{
  "model": "image captioner",
  "rotation_deg": 10,
  "vocab_size": 54,
  "encoder_channel_attention": "se",
  "decoder_norm": "layernorm",
  "decoder_norm_position": "pre",
  "decoder_drop_path": 0.15,
  "residual_init": "zero_last",
  "adamw_lr_other_params": 0.0023,
  "batch_size": 256,
  "final_lr_fraction": 0.01
}
Rows from block 6 of the image encoder, named by matrix and row number. Each number is 50 + 12 x the weight over its row's rms, rounded and kept within 0 to 99. All counts start at 0. After the name is the row's rms in percent of the matrix's.
# convs0: expand pointwise conv (encoder.blocks.6.convs.0.weight, 240x40x1x1), inputs 0-39
convs0.60 095:42 52 59 26 64 44 42 25 43 77 37 40 41 62 29 55 49 49 49 60 39 42 55 60 42 54 47 64 36 59 39 58 69 55 39 45 74 60 44 51
convs0.61 114:46 36 72 52 63 65 41 70 47 65 48 71 44 29 48 50 41 53 55 53 49 45 39 52 56 59 71 49 59 42 50 56 52 47 48 70 20 55 49 75
convs0.62 085:64 32 66 55 61 57 30 64 40 37 35 66 38 46 39 54 65 39 67 61 48 45 45 45 28 61 51 49 49 33 53 46 55 41 68 53 42 21 51 45
convs0.63 110:55 49 50 31 57 46 62 56 57 32 73 43 75 68 57 48 59 69 34 48 63 52 51 60 43 39 42 54 44 58 39 63 21 43 50 55 66 67 52 58
convs0.64 111:74 39 39 73 32 35 49 65 43 50 55 50 44 46 53 46 37 63 60 41 47 45 74 57 36 47 41 41 49 36 57 25 70 42 45 62 68 58 53 55
convs0.65 098:61 39 58 46 41 49 58 51 64 34 56 51 31 54 31 38 76 60 63 55 58 42 17 57 51 43 47 61 56 62 63 39 34 50 64 45 33 59 43 63
convs0.66 108:54 42 48 24 30 67 46 38 52 47 69 37 58 52 28 46 50 77 62 59 76 66 44 47 54 52 56 45 49 57 46 42 56 36 62 54 40 56 51 71
convs0.67 107:35 53 29 51 39 38 60 38 53 46 45 50 51 74 48 48 49 45 56 73 39 28 60 34 38 54 36 62 64 44 40 45 30 49 65 48 31 57 70 44
convs0.68 101:37 70 54 44 49 39 54 40 52 35 65 45 30 33 46 57 36 73 36 60 43 42 48 67 58 32 29 61 52 62 39 63 45 29 40 48 52 43 64 59
convs0.69 100:57 55 42 53 20 49 41 56 45 24 66 55 48 51 58 54 58 70 78 74 47 48 63 63 34 46 56 57 43 69 39 51 53 67 52 46 36 53 47 57
convs0.70 106:51 39 47 53 64 55 88 72 47 44 69 45 52 50 63 40 54 53 53 43 61 60 41 53 31 52 57 45 62 20 37 47 60 46 65 36 44 40 49 40
convs0.71 114:69 37 45 49 33 37 50 46 49 50 65 38 43 47 34 56 45 67 55 46 60 53 69 63 33 45 42 43 54 79 44 50 69 66 59 52 20 50 42 54
convs0.72 098:72 44 48 62 63 78 45 50 48 54 69 63 29 41 53 43 46 56 59 56 73 49 49 69 70 51 52 69 43 53 51 51 28 70 55 53 55 59 53 59
convs0.73 104:68 29 51 54 73 35 55 61 48 43 36 59 30 66 47 49 68 61 60 45 38 27 67 58 35 51 54 40 44 38 39 52 59 54 47 64 38 42 51 69
convs0.74 097:36 50 57 53 56 43 41 25 36 42 30 56 51 86 56 56 38 61 53 43 43 55 44 27 48 67 61 68 60 57 49 51 49 33 58 60 45 66 50 60
convs0.75 095:55 41 49 53 63 52 40 49 70 66 44 57 61 60 48 79 38 77 34 65 67 57 48 62 55 42 39 59 76 60 63 58 43 44 35 57 58 46 53 52
convs0.76 110:44 56 23 41 39 46 47 69 56 54 54 49 18 58 57 45 43 42 31 57 47 53 47 49 38 30 57 61 29 47 49 59 52 57 73 44 31 32 52 42
convs0.77 101:70 77 36 59 50 55 55 41 29 47 31 56 48 73 52 31 58 32 59 40 48 46 48 53 56 43 64 43 52 54 61 60 41 39 56 20 49 43 41 47
convs0.78 095:49 51 58 49 62 37 38 60 32 38 66 53 51 73 62 46 56 53 40 37 37 56 37 36 41 51 75 64 76 53 59 48 31 51 68 46 43 42 55 32
convs0.79 103:55 46 64 62 37 71 56 39 31 66 43 50 36 55 37 35 36 69 60 53 59 58 20 51 50 64 68 58 29 59 40 42 46 51 62 49 50 55 53 62
convs0.80 103:33 50 37 47 67 52 52 38 61 61 62 44 20 33 48 36 71 64 46 63 47 75 63 49 38 52 61 30 58 49 43 50 50 58 38 58 44 40 51 35
convs0.81 108:69 32 52 46 44 66 59 50 52 52 52 67 48 47 57 50 47 42 56 55 64 48 53 74 48 25 34 43 38 63 34 31 46 60 29 44 69 60 29 52
convs0.82 089:33 55 54 39 73 68 53 44 46 58 42 53 43 41 50 67 28 55 43 39 70 32 56 76 55 47 45 62 49 21 46 44 47 56 49 30 55 40 56 51
convs0.83 101:59 58 55 43 58 42 58 50 44 67 47 68 55 64 48 25 28 62 56 49 60 40 65 65 50 58 35 72 45 40 55 39 43 63 61 42 56 22 68 53
convs0.84 093:59 48 26 44 48 53 80 60 31 48 52 74 53 64 44 26 37 27 54 45 40 60 65 46 51 46 58 37 50 52 44 37 36 54 40 45 33 54 51 52
convs0.85 103:71 41 63 51 53 34 44 50 62 68 37 60 33 54 64 51 54 55 44 49 44 61 44 41 27 53 50 37 51 36 59 68 39 65 79 36 67 61 44 55
convs0.86 091:49 49 46 70 70 53 43 65 76 50 61 42 61 57 57 47 53 57 44 46 60 57 51 47 29 42 19 38 62 60 38 40 48 70 51 54 60 58 59 25
convs0.87 097:59 41 53 72 47 65 39 50 62 62 35 59 46 58 41 59 39 59 65 50 35 70 40 67 48 54 40 50 76 47 41 56 40 67 32 68 50 64 33 57
convs0.88 099:73 70 47 44 60 52 39 71 42 46 58 56 38 58 63 45 22 20 65 50 52 47 44 49 50 62 50 49 43 51 50 47 72 52 67 50 45 39 69 53
convs0.89 087:44 41 30 49 52 64 61 54 59 62 41 59 50 57 48 67 49 47 35 30 57 60 43 40 51 58 55 49 41 60 51 71 49 35 74 12 50 61 38 55
convs0.90 110:41 41 41 68 35 56 59 50 51 48 51 39 49 38 67 67 36 60 58 52 67 53 61 66 30 63 49 51 64 63 58 49 39 60 39 52 20 43 51 75
convs0.91 111:40 47 47 41 63 49 42 49 52 52 27 43 36 37 70 51 88 38 53 51 43 43 23 66 52 54 53 62 45 57 77 53 42 43 53 46 46 61 53 48
convs0.92 100:65 41 65 74 65 40 31 29 54 40 48 64 48 61 41 55 53 49 26 82 55 66 41 62 49 49 43 44 58 50 58 47 42 51 40 44 55 35 37 42
convs0.93 106:79 44 49 55 62 70 29 48 43 52 65 61 42 46 66 29 54 39 56 57 60 40 61 43 25 50 40 62 51 48 32 37 51 55 54 54 72 37 58 52
convs0.94 118:63 55 45 63 45 54 36 54 33 51 57 65 49 32 55 54 61 39 48 72 47 37 35 50 34 52 74 65 57 55 67 38 44 30 47 32 64 63 70 49
convs0.95 100:49 64 30 22 32 58 41 64 47 49 57 30 61 36 57 33 55 41 44 33 56 55 37 34 48 32 44 61 67 48 53 62 33 53 51 57 59 53 59 66
convs0.96 100:65 50 47 67 50 84 40 42 64 49 62 54 43 31 33 70 45 53 63 61 50 54 45 64 70 44 71 59 53 43 44 35 69 41 46 41 52 60 48 50
convs0.97 106:51 68 44 47 56 57 53 58 56 62 97 46 49 43 69 40 43 55 74 60 49 57 42 39 67 60 61 43 56 56 53 47 38 59 45 49 33 43 41 58
convs0.98 099:34 29 53 44 43 62 32 56 40 43 74 40 68 42 29 57 56 40 42 52 72 49 26 56 37 49 47 43 46 38 61 70 46 35 45 41 44 50 61 50
convs0.99 095:42 51 37 45 52 44 33 52 50 40 64 66 38 55 50 54 68 58 64 45 57 44 43 33 38 53 46 30 73 72 29 60 58 45 77 55 49 30 50 48
convs0.100 102:38 74 53 61 26 46 27 61 38 51 50 61 45 49 60 40 67 43 40 50 57 60 45 42 49 58 50 77 56 24 43 57 48 40 39 65 44 59 46 70
convs0.101 098:55 63 52 79 60 66 52 46 47 48 45 46 61 36 73 42 51 38 54 65 35 58 65 61 51 48 46 51 63 40 44 78 28 32 64 46 60 45 53 42
convs0.102 105:44 57 61 63 53 58 59 61 48 46 65 40 63 51 38 43 21 54 34 57 48 56 58 28 62 51 67 36 76 42 61 49 57 43 41 50 31 29 62 46
convs0.103 091:41 32 63 38 63 39 49 48 43 28 40 52 58 64 51 56 48 41 52 43 39 50 47 35 48 49 62 42 57 41 14 68 67 45 38 46 43 33 57 28
convs0.104 107:42 37 44 58 77 41 42 44 46 23 49 41 44 41 54 54 33 35 67 51 48 56 32 46 40 55 52 65 58 47 34 62 63 38 52 41 61 19 47 57
convs0.105 094:43 47 58 59 42 59 49 49 58 34 53 50 20 38 40 54 32 65 53 42 48 54 60 50 42 47 75 64 47 52 33 55 55 64 31 45 67 26 51 29
convs0.106 091:52 21 58 41 53 36 41 48 37 49 69 52 31 20 47 49 42 75 57 37 61 53 52 49 40 53 64 54 40 57 34 39 68 51 50 38 52 48 61 63
convs0.107 110:38 40 57 58 36 48 28 65 54 57 39 58 45 35 59 42 38 44 49 30 52 52 39 33 49 43 60 53 62 46 27 42 38 42 52 53 27 19 39 42
convs0.108 091:64 54 43 60 43 66 38 46 57 47 36 52 35 57 47 58 39 58 36 41 44 45 72 36 61 74 50 12 44 40 38 44 58 64 44 55 53 51 49 71
convs0.109 092:39 54 48 47 48 50 44 51 55 51 43 47 55 42 87 59 51 32 55 29 50 49 30 48 54 56 47 51 30 53 61 38 45 58 44 67 27 17 50 46
convs0.110 094:46 49 44 51 60 44 29 51 39 63 70 60 58 62 63 25 43 61 45 70 42 52 46 52 70 51 47 44 51 36 63 60 43 22 48 57 64 72 37 57
convs0.111 106:51 65 20 50 45 31 42 53 43 65 58 40 55 57 59 29 43 52 77 60 55 33 66 49 52 65 49 53 46 49 50 64 26 53 58 44 50 59 60 70
convs0.112 093:65 59 63 59 56 46 49 51 66 52 50 50 54 43 46 59 56 69 59 38 42 53 22 50 63 59 52 71 41 72 52 48 33 26 49 46 36 31 71 62
convs0.113 104:59 61 50 52 37 52 65 61 35 54 58 51 46 69 42 37 47 40 33 41 72 40 49 44 47 45 71 50 80 49 38 78 58 51 55 36 37 50 61 43
convs0.114 106:44 49 44 48 45 55 63 36 40 39 62 32 51 57 40 47 39 27 59 17 38 47 42 37 44 45 59 36 28 46 44 57 62 21 34 55 51 48 48 50
convs0.115 107:35 67 52 46 67 49 37 60 40 53 57 32 76 61 55 54 59 64 43 46 54 66 57 51 66 44 72 48 78 64 52 72 51 44 40 45 61 48 51 56
convs0.116 089:66 44 49 45 26 35 60 53 55 65 50 36 39 74 48 69 51 54 53 64 71 77 64 62 44 54 48 50 65 52 34 52 58 54 54 36 59 48 37 38
convs0.117 110:45 41 39 65 37 44 39 68 50 65 49 65 56 50 58 38 54 62 56 55 65 46 57 50 41 56 54 46 22 28 42 59 69 19 70 47 46 57 55 56
convs0.118 086:68 53 43 47 61 68 65 57 45 56 54 61 66 31 51 50 71 37 49 39 36 30 54 80 59 61 40 56 38 51 53 54 40 61 50 70 52 58 40 66
convs0.119 114:51 55 41 38 69 60 56 49 53 52 54 67 55 82 49 75 28 61 41 47 53 55 44 25 47 49 44 52 71 43 54 41 31 71 48 41 55 57 44 45
convs0.120 108:63 60 45 50 54 39 59 65 63 35 57 69 42 67 45 65 42 70 55 32 38 55 46 46 60 64 68 57 79 57 41 39 34 45 43 56 55 48 46 29
convs0.121 094:46 62 63 46 38 32 43 37 66 41 60 69 41 49 50 56 21 37 64 37 54 66 54 59 45 40 67 68 48 66 61 51 51 26 51 35 58 56 52 58
convs0.122 109:80 26 52 65 42 46 56 30 51 53 42 49 35 48 39 32 32 39 42 49 46 37 57 41 49 45 38 46 70 71 41 34 47 59 54 59 59 47 39 34
convs0.123 102:48 38 33 52 60 48 25 60 51 30 54 41 45 35 50 50 37 40 65 47 65 55 43 28 46 47 59 42 59 59 38 61 50 17 63 48 34 33 40 50
convs0.124 101:47 43 61 47 66 48 63 63 59 59 53 62 28 68 32 80 54 38 50 28 52 55 54 43 34 53 58 36 46 50 54 55 32 68 50 38 50 64 34 45
convs0.125 101:63 74 47 78 52 65 47 54 38 67 34 68 38 62 47 40 47 67 39 33 33 44 36 54 49 52 71 62 56 63 49 41 52 63 38 48 53 51 43 53
convs0.126 112:25 61 43 56 29 37 39 40 58 54 31 35 58 21 59 58 45 51 48 41 39 43 46 37 55 51 42 61 59 46 40 65 46 52 50 43 35 58 21 38
convs0.127 098:59 49 52 61 68 34 48 35 54 61 61 53 31 55 55 51 54 71 49 63 41 40 57 47 43 56 80 40 51 59 57 29 53 38 64 57 26 50 71 41
convs0.128 101:57 57 35 59 66 33 44 54 58 52 57 77 41 44 68 38 41 67 23 60 48 56 45 37 29 60 53 59 45 50 57 59 26 44 59 50 48 67 45 36
convs0.129 088:55 41 62 49 57 54 39 44 65 55 38 47 47 32 56 36 48 47 53 59 65 35 60 74 59 40 43 38 29 39 29 40 64 38 41 43 77 42 33 52
convs0.130 111:54 35 69 67 39 60 34 38 43 55 73 54 42 50 38 45 36 43 51 38 56 45 68 44 28 66 52 51 67 48 58 54 75 61 57 45 36 31 42 50
convs0.131 100:46 38 39 81 50 56 54 65 46 50 54 46 28 33 57 65 50 60 73 48 72 52 44 51 57 29 67 31 52 47 50 49 35 58 61 47 61 40 40 58
convs0.132 092:71 77 45 49 79 52 58 46 51 69 56 61 53 50 58 74 56 52 70 55 54 58 63 37 45 67 39 38 39 35 41 52 40 69 57 49 50 58 45 47
convs0.133 094:69 36 57 64 60 50 25 25 40 54 44 61 50 36 68 69 51 51 41 39 46 40 45 50 57 44 53 31 35 25 47 38 42 42 61 34 54 61 54 56
convs0.134 108:41 42 47 53 40 55 39 35 51 38 40 40 58 57 47 62 47 44 64 59 87 45 64 59 56 55 46 39 56 74 41 38 50 40 66 62 48 70 39 28
convs0.135 100:35 52 60 48 59 59 49 34 65 51 54 50 58 53 46 64 33 71 52 49 45 65 45 49 39 69 80 58 50 64 67 55 44 58 73 30 53 65 35 45